Rows from block 8 of the text decoder of a small encoder-decoder audio transcriber, named by matrix and row number. Rows with one number belong to one neuron. Each number is 500 + 50 x the weight over its row's rms, rounded and kept within 0 to 999. All counts start at 0. Numbers have three digits each.
After each neuron's rows are labels from the 100 texts, of 14976, where the neuron reaches its largest size: "tokens" is the input token at the peak. Only what is clearly more common there than usual is listed. The data: two synthetic voices taking turns or overlapping, over music, noise or silence.
# gate: MLP gate (decoder.blocks.8.mlp.gate.weight, 384x128), inputs 0-63
# fc1: MLP up (decoder.blocks.8.mlp.fc1.weight, 384x128), inputs 0-63
# fc2: MLP down (decoder.blocks.8.mlp.fc2.weight, 128x384, transposed), outputs 0-63

gate.131:482552476305560415516540562501487513385427513543533484498522489518548595425531443560491489398558468547422499556531472500502444576522496505499513600502518475624442558566471536466524523454470496
fc1.131:560467453531425495370498504373556552520428470550532538576464548493596544545550542544459527427564557597457527605488591618466410462490481487547533512535484501529549502471507482503568445554562494
fc2.131:506490443601483510498416512590524582467516532516497502534600432479426469473408501445514470540489511463587478527520512449358410498462489405455538578479587520490513499563418498502562511465485490
tokens: "s"

gate.45:361524525460537499430438554455492595413481538533392559533492459522449522469484529510517570509538474529497528481529495551408504513521516499456439483462558575480528444580506438516493534610527474
fc1.45:599397375469429527439556496455562420525468507457548585551406482465450555543478489545509518500433444485541404571540481516597578455455472469461549591563478400485445562439539517484513441484540518
fc2.45:510461548481545505512552441541519483461542473470564479524555531484522477494471623418521487447522428490538490549456442501518514547514535632543505560520510403532422424516583476463442517463434483
tokens: "a"

gate.293:411483504455556543461520479533411488552462551564483528463615482510472516493456487503518501413533455491549355461503414559472579559479423452590510442514502522598526493476450485560506386530465484
fc1.293:529482479530373514502570489512448620449446389441561514485434485429536549532496469503479522603439512536579404550454502395505470454569495532474539507462434568522535437482596476440497539527559499
fc2.293:536486472546430612512471521551428454448534481469531474478496544444475566567495486467535516561468434607480505473478508525510581493445556404439518460489519499429586460496542402510479525405489590
tokens: "o"; "g"

gate.1:491493390487461609570561552574474432618480490432442586503424492440458494519401613550502602459449532483507376497465549546391529442467482458467447503520483592537514524579553403512475514481496469
fc1.1:501562460629514532493457503501472624505495544581422497521499561457414451565601475507467541387532590451460503540515530438510486559531442441468489431463569484586390471519437524516550484532587491
fc2.1:479445539428479453485551547519445452419514468496633528485457467444440417501477489454553547436579475509572477529457501496526563556548527590462394516513502542555403563453542468495499520447481581
tokens: "s"; "h"; "d"; "l"

gate.116:521464536433438464497509464514457441498527459499427395479546523597415469503579586488516484476456491526429426508476517535455497501510503533509423500485594474534434452433510448489501489495504550
fc1.116:565547519430454500502529418426446511527480551484568468442524494511496500625546576448495491443451554504430568568409507622569483414485473518477486505402578468465490495489566510478529511523458527
fc2.116:522531498491538512513454481483477494498515510564510506540449405541496575498399464496534589467523404586513524577488549377516581488465477456535464530494462588574565519510504548442450462570531508
tokens: "t"

gate.135:464510467495461537495508525403449459442469514505545534497463609479453416471542577483581420421571550521503517585464496530460587527539490672579376597534562555497466501534380425515472477513571490
fc1.135:463567565570508595516446491483493580557447524461505559532475570509479533508441515550561520416536538470449446414534479540490383504448431480440502503490511473511507529397447490497542504561502488
fc2.135:539531529493503457435558386478524446482470568473494466530517471524507550506484507467445440408563456470507540469482452413452492446453574537534469433439575386452504490583534460498412577495510545
tokens: "t"

gate.138:447471563418473482563431433493518479513548542435464480579609464517521475484513474479551486479523578435589509503435491529494634404491530529443530530485563582463387466589515530524494603461558460
fc1.138:564405464519506552414456487507516477473446562483464501500479488407500585590403572513562506464542544552490485486524477559567527480526475575482440507500529399468503557461469510554428607449393458
fc2.138:553585557404531466530520471586474475509488432550490493412492526405543445505470486460573515433480472491556493454516557585426511539447567541506531541374481546533510490469624468471516488500398450
tokens: "h"; "c"

gate.307:549538383509516524551516540514442508542496505464397529437448396502593484542415565461514464480502459465566485539470552489529447538446499523470471510509520489430522567463572537508460573494454510
fc1.307:523516431550432436475510539507538478443489511453480515473397469464564493595506478489441542551492569391479465524506441459590470618468516444385524579579498587536456570434561569439493566525562508
fc2.307:523482511464515429465588496480521508397461550424538505484459412497469521410523553460546454471489542521445560509524548495401488554494454629413522566486492452484503535497495457569455502512484521
tokens: "s"; "p"

gate.61:485620519450611485528479448550505472416534478485495527507409476424497437472489447505540598437476496483503515454507441489460519499463557587512433496532478521460525544544573522426533499439337498
fc1.61:403511476522552488466485538552536588575489513542436349442509355469531500434439529548559493549427498483554517447505514435425549556414506489461565513477466534491513563462523551502505568461434505
fc2.61:483424518401489438551525442463462499525467508505559481447550492524478440544532546471512421405626536534539440502432485565519473427578554525576529494442559376493474484626499472471471499581424526
tokens: "s"

gate.172:483492493469500459526510505572442524482434625543385459532446611514529512502597489548486518506467460532561394507388512456468619451484536514514520459572467586505520511535488532490467590482466536
fc1.172:577509520472477617519477508516518398511553632559627391489450475581506476540451479478449520512534521511474403430562547452510512407457490494551505497488461429559547519545594484556484463442451506
fc2.172:497547496538416504462435592490510575509466467465548519407504426572511554540470528523439540560512573501453521438535536494489563526521528449395595470495581565446499500476490398475561483385470494
tokens: "o"

gate.376:535503550475400468519441421452517499475602472358485475473463466507493438505449581540482495494460482543475460454510437508423503565439453609478459428571535493467603481519414551459524527600491539
fc1.376:458520448459545432514507558503469542486468538602546649593519491473461473463583534497515506418435543467456535579512479503483555536508469493537470518438545660487443570480536463517475490505460523
fc2.376:528493405456492535537456474490567436458543445496499430558503465543544445489509424512493617533533529475426521465458520581568520515501572534550469456423483445513450513550449610429583423465426472
tokens: "t"; "p"; "g"

gate.315:520546559511482526561565488541464402495424443559413479404476541484500443559485541599496464465442556457561510477523508490486506478572559505379452521562506599507490497527512481456483427499376524
fc1.315:556473527445505581467551462446413514533490539533566507412499492524513476385424561486592440569425438532464495544589593461506598561597560459488488453501404489514544538507425526548478566600446553
fc2.315:488541440527516558555396436582451486408486501544453430477526533489405624507497416557509495478438470505431578568511520395521561534415465452482565506583494473561500490458446490590533489582582484
tokens: "o"

gate.86:568536405513502559475510514577579490615563485486460392587462488481540443556524576518590548439514456540578524471502622532479489429461441387474486471497481480440493537543514498552356480477465533
fc1.86:516465504413481468539442456477546488544478610462517620498493519499485468453515488488463480445459446429513532541412426507525561525476508524475422456469531501609451529532388518507531428609580535
fc2.86:453484467523447622465481511544530461494507506433543496500502599396440432543445478417500471510429494481551472594489516514542620544537615434409375576471515560538529501438469467443439624453399499
tokens: "s"; "c"

gate.100:496422467442467480537524515488399490459491455498390534460480569445548529454475545563409469530485596562534396490536513438526490543464478578428543458610510533562530525529398555503557511440500457
fc1.100:430521424500452548551497527451472514489575422458501585455510509463483448479434474615451500463499468521439636515505385480519512503531493493379532532543515552477488529488558571554498488505550466
fc2.100:532560471365590383516542494519509433507538479520481501579535518543536494493483509510600537468511408523525466494485485596508382452387424479491455461492558462479534566492606483475475553519517516
tokens: "t"; "o"; "b"

gate.137:415553485549415507534525376411513520522452582531477525434513520568465575498522575523429493463416518526513442415498529418500484502566363557522514516515574457544504465500460523430440487516592556
fc1.137:426458597553595501409611509571541485531424472467583491390558508479536572447423481377473493546415447424520481529566436487527492560552432576462504520504434538486514539451446470553501515452518507
fc2.137:499506464513483479436466497493545508509447468483484393479491476508443524477491384519475528498529559545491467477517517535614496527445506440516552492520444440547378531491442525459538431427398428
tokens: "t"; "g"

gate.53:486599489547561549504479483498484484494570537588538493524458479468476459534545517552430457452499523402452511485470452532544384473426551433465409465537515602614582471577436481461477541510556571
fc1.53:514493544503467529586510437460456518502435381520526400541435518468494351589490529434487496464497571572497546568489475463474552560527464493407576477512405577497473544480534505566514514478369455
fc2.53:558563424518493441443454441414539499445425417467575508467516579526449482543470473502443551512544533491522463620476506567576557496533617545606536537524554549545537480491461480445493539463554443
tokens: "v"; "p"

gate.177:541521501518463644559393553476399452494482569450449590512438586547554522468522488474467515443508491436438534539543536503498517472499558517428567515528545552509410506497431495521480502592549505
fc1.177:524522538341437482479583536438514508567428514465492525561568417413548473464591487477458512455539553567537549506532510496479460551507498565445517514555426567543513486486496481461542437456536521
fc2.177:479425567575535559513531471473513474377524450529457564488499550518460487509508351548467500520437471470486444579593502514485609588451540514545393489558534414446474499493441461525440492493514450
tokens: "o"; "b"; "h"

gate.142:558518463585493524452603535381444486527526463462569491468458471532530504497398567513495510437586410568508483485437552551464555453511490438533465373525470553514530516490484450502488442488518556
fc1.142:504549558515533561588456550554557498533507439492501506428518577505493535463510398504478469552414489425609450469432504484520539539568570409542569448488559449626476489501508528486483509405562471
fc2.142:506474481463509492445524486488477451474522566541432509526553544621480605560453445574529466589471374553484383566512501433496500488499440434532463453553563530395570611498502536488475497476456485
tokens: "t"

gate.224:549480424445467558468451507456459488426581479542455492536464441435471649518418556543536459465518501431487460523467407503497623571546539484488376551532506568482467507588450562585567425525485481
fc1.224:566518550558566575538477580404466518557507489502540564459583521497578484486430463563493491490484409480438522509492543470474439568566434450496542450519360510479481534541472596558520475561547538
fc2.224:444559440572620497557472487508467545481470534458482554544500572518502572471451489528499510542428507462459609469480560543433498464469437546399490436474557468489430518540442480526515546539536435
tokens: "t"

gate.380:575524437478459476461505574541477418480434582460494450553458432503503427532530575561475469438450444418475423593414592530510499483431564432470441455563512538537451479482477485576545557596493550
fc1.380:491539585533485464472527471429554546523492397529469593371477540433562499551551453489550483408516559523503562454446496603495594537462484540481532644418423498490507530527525563505525452493483556
fc2.380:492505516533447554465359522601436540515521425470415463536446417530548592544417490490498464537553462536510511518561557567498553504431555543453522441442509496458418501516480533534542488415519452
tokens: "v"

gate.352:545527471522487479546498510447530435563483553478396436550529456544490518549583472545453514445480497464461445429430508547441454603460579410536419419482566476535575463484493480532486494537549592
fc1.352:501495511539533537528556471559516561525490559384443431490467510556440420552485457462419465485416535490545490455511403487472459504491539566539489455518565509530574500519479479500568523565579542
fc2.352:492504478523580481540528610502539487398519597534571584587549516497474456410500499552513499452491430577518509390535444482455540476418436408516481409536525445484475596581537491557469584529405495
tokens: "v"; "p"

gate.29:480493539527479578514462475454526451453527483454450562423527413474468514547439529548493533409459462533455511473471526493416521446468482536600575391525508538487501532471460469578560519570474468
fc1.29:435531498537452467520621546513411495587429415460494499431570384526522470549571505474481498524548535504436493445491398497482447521449499524513414553510515494510429485414421443442467532483454585
fc2.29:447613480503528488460542530540527495475454538497442414533518455498489540508380491497514452471549437580515462451434556532477431519462457549528529521446490508446465493508569412515516480531498517
tokens: "h"; "w"; "a"; "f"

gate.263:478476461490476506531444454506522490495513548492500583485504403475476414443564468480448613429526541485453471485440553574493425475479555469604454598580500491560463454494509442445506490623536646
fc1.263:496458544451497384621545471593514472507524434512508572563445538505477511459541460574564465518583581493453459540409522513476482484435517523553548580447502479543511531449535440501538555462458427
fc2.263:520543487519550525503414417440522545428485570527391418505498409500438631440510455485487454516492509471468503558470491574456428459534443471476534502582486535569549491570517571543595399479610465
tokens: "h"; "w"; "b"; "p"

gate.343:449566410511469418571494496449432465492527595524507533586539534544521564563495545579574485497512475368530512484454561564446519465429500485581508524572556463529562507463452420458397568496441531
fc1.343:517508489465428541523456551586560355507433488560501540461439507489507542460376576474459581387492466485499428508450568550483485524447387469532559576514444500428481530549505551500560447417520568
fc2.343:558463479545436499594389472490535471470583512435393447664469436510517572454497503576449495480573597563449495503449465395495497559577507513490526530537486528513452527416352477501470535472481529
tokens: "a"

gate.223:398604508545524541543514508513522579561534517575434494461473502577525542491566499437440519398405471469425486414491510463440556602461537404522572458542596550561531454414537534556508514424492466
fc1.223:446505494481513414425577509515483480502560505523521625440489475573515468468478508527491466501466429541550540432429606479479510478508489514547572505508511454550436588509494474638487564535549500
fc2.223:537537465473488441436507502467494505425533466513524466496567566559496484544531476486429579525483475587396464469487479437546543516529459509590484508536523479466486449473485544508574419405531475
tokens: "a"; "o"; "w"

gate.2:464549469479463436601408476493440521496537535477469485460452531442571494485537450570508348522492510420520519526487540462469508545537460402447499499579511550514512464509514522555537490468507527
fc1.2:505526526527479474543528532487537414486419533417431489551519485498464564535526547484423497451489564496557545467613463470471357470474540481441462477501497508516517423459547505567542532551540517
fc2.2:556504488585492547481415545502499439500484435432495515512573481529432495545488491436477613528525545445495469603433466540509501579520516522497468497566536560570507435457445463459556531444437487
tokens: "o"